From a checkpoint of a small sound classifier.
Model: 1.33M parameters, mfcc input, arch tdnn, norm batchnorm, activation silu, depths [9], widths [256].
Training: muon at rate 0.0096, 15200 steps, batches of 384, held-out accuracy 100%.
Rows from block 5 of a small sound classifier, named by matrix and row number. Each number is 128 + 24 x the weight over its row's rms, rounded and kept within 0 to 255. All counts start at 0.
After each channel's rows are labels from the 100 clips, of 14848, where the channel reaches its highest value: "responds to" is what is common among them. Only what is clearly more common there than usual is listed. The data: synthesised imitations of 52 everyday sounds, one a clip.
# conv: pointwise conv (model.blocks.5.conv.weight, 256x256x1), inputs 128-191

conv.133 [189 117 102 136 104 103 128 128 128 123 128 154 147  99  78 103 128 138 143 115 102 125 104 128 121 128 162 161  68 128 128 128 101 128 128 202 128 111  96 128 167 128 103 100 141  89 128 164 128 128 128 179 122 150 122 108 128 128 104 107  74 109 128  97]
responds to: applause; people

conv.191 [128 105 128 115 128 128 128 128 177 196 108 102 128 141 145 117 107 140 128 128 108 128  99 121 172 123 128 154  88 128 104 136 132 128 134 120 121 161 137 115 107 128 140  62 164 151 129  75 101 128 117  99 123  74 128 128 125 141  85  86 128 128 104 120]
responds to: animals; crickets

conv.159 [ 77  71  98 128 131 101 114 128 153  91 124 131 147 102 170 128 150  67 129 146 128  95 154 113  79 128 103 129 128 145 158 163 121 109 128 128 132 128 175 204 142 128 137 136 137 113 111 114 139 107 128 125 147 113 128 135 159 112 142 128 149 146 115 100]
responds to: music; melody; drum roll

conv.145 [144 201 128  83  72 155 133 130  80 128 153 140 143 114 148 128 128 128 128 132 128  99 116 128 112 128 110 128 128 128 170 128 125 135 128 128 103 115 141  98 106 170 117  77 131 128 123 128 112 132  98 128 128 128 148 136 124 119  84 123 129 128  68  91]
responds to: laser zap

conv.111 [136 156  86 128 128 138 128 130 128 130  80  97 107  75 117 128 131 130 128 112  97 128 128 128 128 106  83 111 128 139 103 128  89 119 128 128 128 128 146 111 128 128 177 109  98 128 128  88 128 128 128 128 137 141 125 145  75 192 128 167 138 128 145  86]
responds to: nature; frog croaking

conv.128 [ 67 119 128 141 150 128 126 186 149 128 128 128 113 104 128 153 128 127 128 104 107 128 128 120 121 128 128 136 107 140 128 159 149 114 117  77 149 128 123 148 132 140 128 128 128 110 130 101 116 158  93 169 165 128  88  87 148 112 137 128  66 116 128 117]
responds to: waves; nature

conv.175 [ 68 167 114 128 157  99 131 133 119 152 143 132 169 124 204 107 128  61 128 128 108 135 128  77 128 128 128 115 128 150 122 124 108 149 104  78 109 107 128 107 128  94 128 106 128 132 128 154 128  97 128 128 128  89 149  99 128 128 128 186 121 150 148 106]
responds to: bird chirping; melody

conv.151 [130 145 127 150 110 104 125 128  75  93 128 128  87 132 117 128  78 125 106 101 164 110 110 128 128 114 128 132 128 128 137  88 139 109 128 128 128 156 195 128 128 128 114 101 128 109 168 128 116 128 128 129 129 119 136 244 149 128 117 128 124 121 128 134]
responds to: melody; music

conv.97 [164 128 128  84 139 186 158 112 118 128 130  92 120 128 117 118 128 100 128 128 110  96 128 144 139 119  80 128 116 136 114 128 137 141  58 164 128 128 120  96 123 128 107 119 105 128 128 128 153 131  92 143 134 128 146  89 130 128 137 160 137  76 128  96]
responds to: people; applause

conv.75 [128 133 115 109 172 128 111 135 164 128 128 128 128 135 128 154 117 133 148 109 128 156  75  94 159 128 160  81 140 139 136 125 125 153 112 128 128 122  81  79 156 172 119 146 128 128 128 107 128 117 114 135 128  93 121 105 156 154 177 141 128 135 132 166]
responds to: white noise

conv.194 [124 111 128 156 135 128 183 122  96  99 111 128 128 128 128  98 128 130 141 128 128 174 128 150  92  93 147 109 153 128 122 100 128 128 115 173 110 152 128 143 146 162  70 119 128 143 128 119 113  93 184 150 128 174  87  66  81  92 128 128 100  94 146 142]
responds to: people; applause

conv.119 [ 63 111 128 103 109 140 122 132 182 135 133  89 114 142  87 108 139 145 137 128 137 111 133 128 128 128 126 129 143 128  99 128 128 194 160 135 128 107 106 128 128 128 128 117 155  89 131 128 128  99 128  91 136 127 109 124 128 130 109 142  87 133  73 108]
responds to: laser zap; machines and effects

conv.117 [147 128 115 137  97 157 122 150  89 128 160 128 104 128 128 129 128 147 125 128 128  96 105  99  97 111 128 152 128 128 161 128 128 126 128 141 151 128 128 128  89 184  84 105 128 143 108 156 128 128  98 132 130 128 130 161 128 128 128 111 128 147 128 103]
responds to: water drop; nature

conv.193 [128 128 128 124 128 168 108 128 155 153 128 108 128 128  90 128 127 161  86 125 126 129 104 100 129 152 117 141 112 128 106 152 128 135 128 128 145 128 102 102  82  90 150 128 149 128 101 128 115 128 128 117 117 128 148  99  89 131 141 133 156 128 139 157]
responds to: music; melody

conv.77 [ 92 128 148  71 128  91 150 156 142 122  98 128 128 106 122 137 128 170 128 128  99 138  95 128 131 116 128 128 114 150 128 128 128 128  92 128 128 125  61 128 128  73 136 128  96 116 128 139 128 128 107 128  86 105 134 128 128 128 165 184 128  99 159 128]
responds to: animals; meowing; howling

conv.38 [ 84 130 138 128  87 128 120 128 128 100 158 128 128 128 149  84  72 109 128 139 118 135 185 105 141 151 128 123 128 107 123  96 104 149 125  76 113 119 128 143 128 128  93 179 128 112  93  97 119 115 128 128  88 125 128  45 122 128 122 123 128 185 128 128]
responds to: rumble

conv.227 [131 128 125  84 128 150 116 121 147 128 128  94 126 164 136  54 128 115 128 128 128 128 128  83 119 131 128 123 174 139 128 181 162  74 111 128 128  82 116 179 139 135 128 133 155 125 128 141  98 128 153 155 128 140 176 128 134 124 155 128 112 128 140 124]
responds to: door slam; meowing

conv.107 [128 128 118 120 128  72 152  85 108 132 125 138 151 134 156 165 108 169 114 124 107  80 147 128 156 143 128 115 128 138 169  85 141 179  99  82  67  96  96 115 182 130 109 148  73 128 121 116 128 124 121 110  97 122 119 128  92 100 128 173 118 111  69 128]
responds to: music; drum roll

conv.108 [ 92 142 109 121 145 123 128  92 110 117 156 128 128  53 128 128 128 112 168 128 125 128 148 128 128 114 145 128 128  96 151 128 106 155 128 124 133  99 128  72 128 143 146 128 137 128 128  92 128 117 115 164 128 154  97 115 128 112 128 140 128 115 124  96]
responds to: household; knocking; zipper

conv.141 [168  57  84 150 128  93 125 128 153 128 105 117 112 169 162 132 128  81 101 128  93 115 106 128 169 105 119 111 128  81 128 130 128 166 106 139 111 127 193 152 112  94 125 142 165 117 105 175 128  86 128 130 186  96  59 160 106 173 128 158 130  91 138 142]
responds to: people; coughing

conv.218 [141 114 115 119 128 154 143  91 128  78 128 106 128 157  58 119 129 114  80 104  79 125 133 128 137 128 128 135 149  86 108 128 116 117 128 224 140  95 128 121 118 111 128 123  77 127 128 128 168 147 130 142  78 105 159  91  65 144 135 123 146 128  68 180]
responds to: applause; people; siren

conv.171 [ 78 128 137 107 143 155  94 147 102 128 168 127 128 121 125 128 128 127  79 122 128 100 128 108 142 128 123 128 155 134  96 128 132 128 118 128 108 128 135 160 140 137 128 128 161 125 127  78 125 110 121 131 144 142 128 135 128 128 128 137 156  53  63  96]
responds to: footsteps; people

conv.165 [125 133 107 134 146 137 128 112 148 128 193 118 129 128 128 114 109 119 128 115 122  51 128 112 128 101  88 128 128 128  82 128 109 128 128  63  97 194 128 125 146 116  69  89 128 111 128 170 133 140 113 141 140 148 128 110 120 146 122 128 103  96 102 106]
responds to: rumble; pink noise

conv.60 [128  97  87 122 133 135  90 128 124 123 105 133 121  98 128 129 125  95 132 104 128 157 103 128 127 128 128 165 163 128 139 128 114 131  15 140 131 119 128 150 160 113  98 111 132 153  79 124 128 106 124 165 183 136 105 117 114 155 128 128 128  29 114 128]
responds to: typing; household; applause

conv.139 [147 192 116  73  96 157 157 110 113 133  98 128 150 139 128 128 148 128 128 129 155 128 128  91 128 108 128  90 133 128 128 128 111 162 119  98  98  89 128 128 128 183 129 138 128 158 128 147 128 129 161 142 131 128 109 157 128 128 124 113 137 126 188 123]
responds to: melody; music

conv.207 [139 110 128 128  63 102 149 129 128 181 121 123 117 128 109 147 143 104 128  95 128 128 128 182 128 142 133 128 128 118 117 128 121 141 150 115 128 128 137  75 103 127 128 128 137 128 141 128 128  52 133 171 124 176 128  99 132 162 128 129 151 149 106 147]
responds to: barking; water drop

conv.42 [133 152 142 128 128 133 122 128 139 137 108 118 143 139 128 136 128 128 128 149 128 133 209 128 139 137 128 134 170 128  49  84 122 128  90 128 118  99 128 116 128 128 135 133 148 141 122 107 128 192 128 132 113 107 146 167 128  84  96 134  78 144 112 128]
responds to: door slam; water drop

conv.212 [160 128 128 128 120 128 128 132 116 128  84 128 105 122 146 128 139 130 128 128 124 128 128  99 102 128 114 134 153 158 160 124 128 105 164 114 128 146 194 128 128 128 125 101 128 119 171 176 170 128  99 119 132  86 136 127 130 128 119 120 128 134 141 128]
responds to: pink noise

conv.250 [128 128 128 111 128 128 150 134  81 128 119 128 135 122 114 128 128  95 108 122 112 128 128 139 160  95  50 118  61 128 100 128 131  97 157 128 161 131 128 129 128 121 128 128 111 102 128 128 151 145 201 169 126  70 125 148 128 194 128 122 136 128 129 133]
responds to: nature; rain; fire crackling

conv.35 [116 160 128  76 125 122 103 128 166 140 128  93 128 115  50 168 115 105 110 128 128 128 128 123 133 108 128 138  79 152 107 106 133 124 128  92 100 157 128 128  91 110 134  85 128 112 144 128 128 169 128  95 128 128 145  81 134 128  76 109 128 128 157 128]
responds to: snoring; people

conv.101 [107 128 128  59 128 117  77 128 115 128 131 115  89  95 114 128 128  82 128 118 130 102  84 100  72  87 122 128 139 155 150 128 128 120 121 155 162 164 145 136 106 106 116 133 186 102 128 128  95 141  99 138 128 128 131  97 147 128 128 128 128 128 128 128]
responds to: signals; door slam

conv.137 [135  89 140 128  80 169 128 128 123 128 138  63 145  99  91 125 106  97 126 160 140 171 146 128  83 147 180 138 108 135 128 145  94  72 171 128  96 134 109 128 137 125 128 115 184 128 126  85 149 127 151 122  88 125 137  83 119 124 168 106 115  96 156 133]
responds to: rumble; muffled (low-pass)

conv.63 [113 128 125 128 128 133 135 128 147 134 118 128 118 131 123 102 102 137  88 128 153 106 113 166 160 128 128  79 128 128 128 101 156 144  97 141 128  92 106 128 128 128 110 153 128  81 128 174 103 152 123 128 138 122  80 128 128 133 128 175 122 115 136 135]
responds to: signals; whistle; phone ringing

conv.237 [129 174 128 100  99 151 113  93 147 143 128 108 153 128 125  84 128 129 115 128  96 205 143 153 103 135  85  77  85 157 128 171 128 113 121 136 115 135 135  73 125 128 162 104 136 107  91 128 147 165 144 125 149 128 128 128 128 128 128 128 128 128 107 151]
responds to: frog croaking; crying baby

conv.197 [146 114 177 128 149 158 158 168  91 112 128 126 113 128  98  91  73 128 141 128 128 128 107 128 128  88 128 155 154 118 140 128 128 134 133 128 133 128 128 128 128 137 125 126 128  89 128  86 101 128 102 135 124 128 128 115 135 144 150 119  56 128 161 118]
responds to: people; white noise; applause

conv.87 [135 128 128 132 148 128 128 128 159  94 103 128 128 156 149 107 103 132  97 131 128 128 119  91 136 150 128 135  97 108  89 128 146 144  55 100 116 112 139  30 128 146 139 111 130 137 128  85 153 120  50 187 128 129 169 128 137 104  92 148 128  72 131 128]
responds to: people; applause

conv.220 [141 181 128 128 125 136 128 119 120  85 130 101  93 133 128 151 157 129 136  88 120 143  63 115  78 128 197 101 128  82 116 138 123 128 128 135 156  90 160  96  77  98 112 128 128 128 108 165 128 128 176 165 128 167 128 123  96 115 138 128 119 101 128 128]
responds to: frog croaking; animals

conv.94 [192 128 128 128 150 133 149 129 128 128 128 128 128 121 124 142 119 183 128 187 128 128 118 108 127 128 128 113 112 122 117 128 128 113 128 128 112 128 156 114 118 103  98 128 128 135 144 128 128 128 128 151 111 100 154 128  89 128  92  89 128 137 128 154]
responds to: spray hiss; laser zap

conv.21 [136  78 107  75  82 128  65 124 130  90 128 128 128 128 128 128 173 130 128  74 122 146  56  92 150 169 128  92 135 128 129 131 113 128 136 120 181  97 132 128 132 128 128 128 133 149 128 142 150  88 131 128 143 159 138 132 105 153 132 109 117 163 109 128]
responds to: laser zap

conv.7 [128 153 129 177 128 128 128 140 128  81 146  67 166 128 158 129 128 128 118  76 109 103 128 128 102 128 123 128 128 140 128  98 128  81 150  94 105 168 147  94 168 128 128 128 161 108 134 107  48 148 134 143 122 148 128 147 128 182 115  99 136 144 152 140]
responds to: music; drum roll

conv.14 [128 145 128 114 128 191 112 115  95 149 156 100 128 120 149 128  97 126 125  70 136 117  90  71 134  98  77 128 130 123 128 128  89 121 159 128  92 128 128  59 128 128 107 128 112 128 120 129 119 119 128 128 124  95 128 170 141 150  78 101 129  66 112 128]
responds to: music; white noise; pink noise

conv.22 [124 124 126 160 171 150 169 165 191 171 131  91 117 128 120 142 106  95 128 148  84 128 154 193 128 115 138 128 128 130 124 173 108 212 128 123 140 143  96  88 128 121 110 128 128 132 142 117 128 177 128 111 110 114 126 107 116 112 147  61 128 128 102 128]
responds to: white noise; pink noise; muffled (low-pass)

conv.29 [128 125 135 128 128  66 128  96 128  98 107 132 141 128 128 102 131 128 117 103 169 128 145 114 131 120 155  93 131 128 128 128  72 116 105  56 128 128 160 138  96 128 125  83 139 128  57 128 121 131 128 128 128 115 147 128  81 101 127 128 102 128  89 149]
responds to: machines and effects; laser zap

conv.41 [144 154 173 128  84 128 122 111 122  64 104  92 148 128 128 117 149 114 115 113 128 137 162 121  98 103 113 128 128 135 100 129 136 128 124 133 118 128 151 113  77 130 121 140 136 128 128 134 142 141 144 165 128 128 128  52 118 174  92 128 144 116 141 128]
responds to: nature; waves

conv.110 [111  73 147 107  65  99 118 128 128 106 119 128 134 109  58 118  82 107  70  86 128 160 141 101 128 147 128 128 128 120 129  86 128 100  85  83  95 128 136 130 127   0 119 128  50 114 128 126 150 111 132 128 128 111  84 119 150 128 143 149  99 128 142 128]
responds to: text has "noise"; signals; muffled (low-pass); beeping

conv.204 [ 92 128 118 128 128 128 155 128 109 108 116 145 113 131  95 128 128  95 128 110 122 128 132 128 141  95  94 146 112 127 120 126 133 125 128 136 162 132 131 138 119 128 124 163 128 100 128 128  57 128 102 136 128 121 220  89 128 128 114 179 148 128 128 140]
responds to: signals; whistle; beeping

conv.85 [129 157 128 114 128 128 128  98 128 110 129 160 109 129 114 150 139 128 128 127 128 128 129 142 135  45 134 128 145 104 128 133 144 114 148 120 128 125 136 114 128 128 105 122 110 155 155 128  96 128  69  84 141 106 122 132  76 128  46  91 128 133 128 113]
responds to: signals; car horn

conv.95 [133 169 162 128 102  73 105 151 170 131 128 130 195 128 163 113 123 128 110  93 156 128 153  94 128 208 128 123 128 128 128 123 113 128 111  67 116 128 174 110 128 128  92 157 124 151 142 178 106 156 138 122 128 128 128 131 111 119 128 119 179 110 128 170]
responds to: helicopter; bird chirping

conv.222 [102 128 128 128 116 140  87 128 138 128 119 128 128 128  96 128 173 129 111 179 139 128 128 128 167 121 136 128 142 124 128 137 128 109 141 128 128 128 116 170  80 130 117 128 156  96 146 128 128 158 145 156 128 128 137  72 128 108 149 128 111 128 128 150]
responds to: drum roll; music

conv.51 [ 87 128 128 128 128 128  98 121 106 112 153 128 120 105 126 145 128 102 128 127 128 103 128  79  62 105 129 148 159 165 141  93 128 128 127  73  82 102 149 147 128 146 140 150  79 111 128 111 128 203 129 116 162 128 104 128 128 128 128 120 109 109 128 129]
responds to: waves; nature

conv.202 [125 128 126 120 128 128 107 136 131 128 117 101 154  90  97 103 186 123  99 128 155 129 128  92 128 143 161 138 110 132 125  98 128 128 133 122 128  95 132 128  96 129 115 119 211 109 128 129 103 106 128 128 128 131 148 128 121 121 137 139 101 130 149 139]
responds to: music; drum roll

conv.158 [112 128 143 151 128 128 137 159 128 144 151 166 128 128 128 150 126 147  78 128 143 128 128 165 176  96 137 134 147 128 140 167 128 128  92 170 128 128  88 108 123 128 128  90 119 128 128 133 145 105 135 128  79 171 168 147 128 103 112 118 128 133 128 177]
responds to: nature; water drop

conv.68 [179 132 120 128 126 105 153 128 125 128 128 115 128 128 134 125 128 128 128 204 126 149 128 194 128 123 128 133 134 116 128 172 128 111 130 134 107 104 128 152  88 149  95 128 140 128 111 128 128 128 128 126 127  77 128 145 116 111 131 141 113  88 133  93]
responds to: sawing; machines and effects; pink noise

conv.195 [128 124 102 158 115 110 128 108 128 151  90 166 117  54 129 112 136 128 117 128 136  88 128  92 137 107  98 171 115 116 128 128 146 123 108 128 111 128 111 128 112  74 128 118 128  76 149  79  83 128 139 114 128 128 102 132 128 111  90 117 129 128 128 128]
responds to: people; footsteps; pink noise

conv.69 [128 128 141 154  99 115 128 142 164 128 128 130 128 127 128 144 164 129 128 125 136 128 137 102 143 141 148 121 128  96 141 128 109 153 130 128 117 105 128 101 172 120 135 128  73 115 160 116 128 250 151 217 128 128 128 147 128  81 128 147 128 100 128 142]
responds to: waves; nature

conv.239 [128 162  74 128 128 131 128 128 109 128 128 128 109  99 128 128 128  99 157 128 128 139 133  98 135  61 138 128 143 118 131 162 138 132 128 141 107 128 143 210 150 128  72 128 128 129 128 134  34 129  62  96 128 132 130 128  63  91 128 132 106 128  92 128]
responds to: signals; car horn

conv.100 [ 93 128 128 135 128 128 112 111 128 103 174 128 139 128 128 128 128 157 128 128 101 138 128 128 128 141 131  78 127 128 139 140  66 128 116 133 120 135 118 128 111 109  92 200 129 128 128 102  62 156 141 101 126 128 112 133 129  89 169 110  78 123 116 128]
responds to: machines and effects; helicopter

conv.120 [128 128 128 121 128 125 118 110 138 128 128  95 143 128 128 128 151 115 156 128 152 128 111 119 128 128 128  90 175 156 128 122 133  88 153 128 128 130 109  88 107 108 128 113 101 144 132 128 128  94  74 194  99 128 137  92 128 137 143 128 171 128  99 112]
responds to: household; typing; knocking

conv.140 [128 130 177 160 130 122 166 146  94 128 116  97 107 128 115 132 153 112 128 128 118 161 111  84 138 127 128 128 119 118 128 128 128 132 112 128 143 128 134 117 113 151 124 128 128 128 160 128 123  85 104 133 134 128 120 158 128 105 106 128 104 131 114 128]
responds to: white noise; household

conv.32 [128 128 118 128 193 169 181 128 144 128  63 146 133 161 145 111  98 124 128 111 130 128 121 178 128  69 128 128 137 139 128 128 174 136 153 128 148 120  90 109 128 188 147 114 118 128 128  93 128 141 128 128 136 128 128 128 127 155 128 111 128 143  81 138]
responds to: thin (high-pass)

conv.157 [148 159 128 128 128 128 115 164 126 144 128 131 128  97 106  99 128 128 128 143 120 128 131 157 128 128 128 177 121 131  99 117 114 128 160 106 118 119  80 117 128 168 170 173 128  81 122 117 128 103 139 131 128 157  80 128 160 128 128 128 128 140 120 128]
responds to: barking; laser zap

conv.243 [128 128 136 128 106 140 128 105 119 100 116 128 139  68 128 128 128 128 148 128 128 172  97 128 140 129 134 128 131 100 116 138 111 128 124 146 153 128 129 128 108 128 128 128 128  93 128 141  67 116 117 152 128  72 148 158 113 128 128 128 115 107  94 149]
responds to: signals; siren; beeping

conv.43 [127 128  86 128 128 120 114 131 107 128  86 128 128  67 140 129  90 104  94 128 128 128  22  81  98 104 149 128 128 121  82 161 128 122 128 100 115 130  76 119 116 128 123 142 124 128 128  76 164 128 166 128 101 128  97 128 111 138 128  90 150 128 128 128]
responds to: nature; water drop

conv.242 [ 86  86 128 128 128 122 159 128 128 128 105 138 128  92 107 115 101 157 149  69 139 150 128 128 170 128  98  84 144  95 100 119 124 128 109 176 121 128  98 150 152  98 128 105 121 135  83 107  73 128 126 160  83 162 128 128  63 181 101 149 128 112 128 109]
responds to: people; crying baby

conv.142 [135 115 113  58 183 128 137  87 100  76 127 128 128 123 126 124 142 128  67 157 125 128 160 115 181  97 128 143 114 148 140  68 132 128 128 107 130 144 128 148  93 140 102  89 128  66 128 154 117 128 128 106 104 119 129 128 103 135 147 107 128 131 128  95]
responds to: animals; frog croaking

conv.19 [155 128 105 128  97 146 128 128 128 128  66 137 165  91 124  91 128  92 102 102 133 128 158 128  98  91 128 128 138 124 128 128 122  99 128 127 110 172 103 152  97 128 105 150 128 117  99 128 120 141 128 128 115 115 110 145  93 128 136 110 128 118 128 124]
responds to: rumble

conv.6 [128 128 148 154 236 150 186 105 118 128 128 108 128 114 117 131 106 128 141 128 128 199 128 128 100 119 114 164 126 117 128 141 120 178 172 113 123 148 128  81 128 147 132 132 130 120 143 128 126 137 116 141 179 124 130 118 128 170 106 128 128 124 173 128]
responds to: pink noise; clipping; text has "clipped"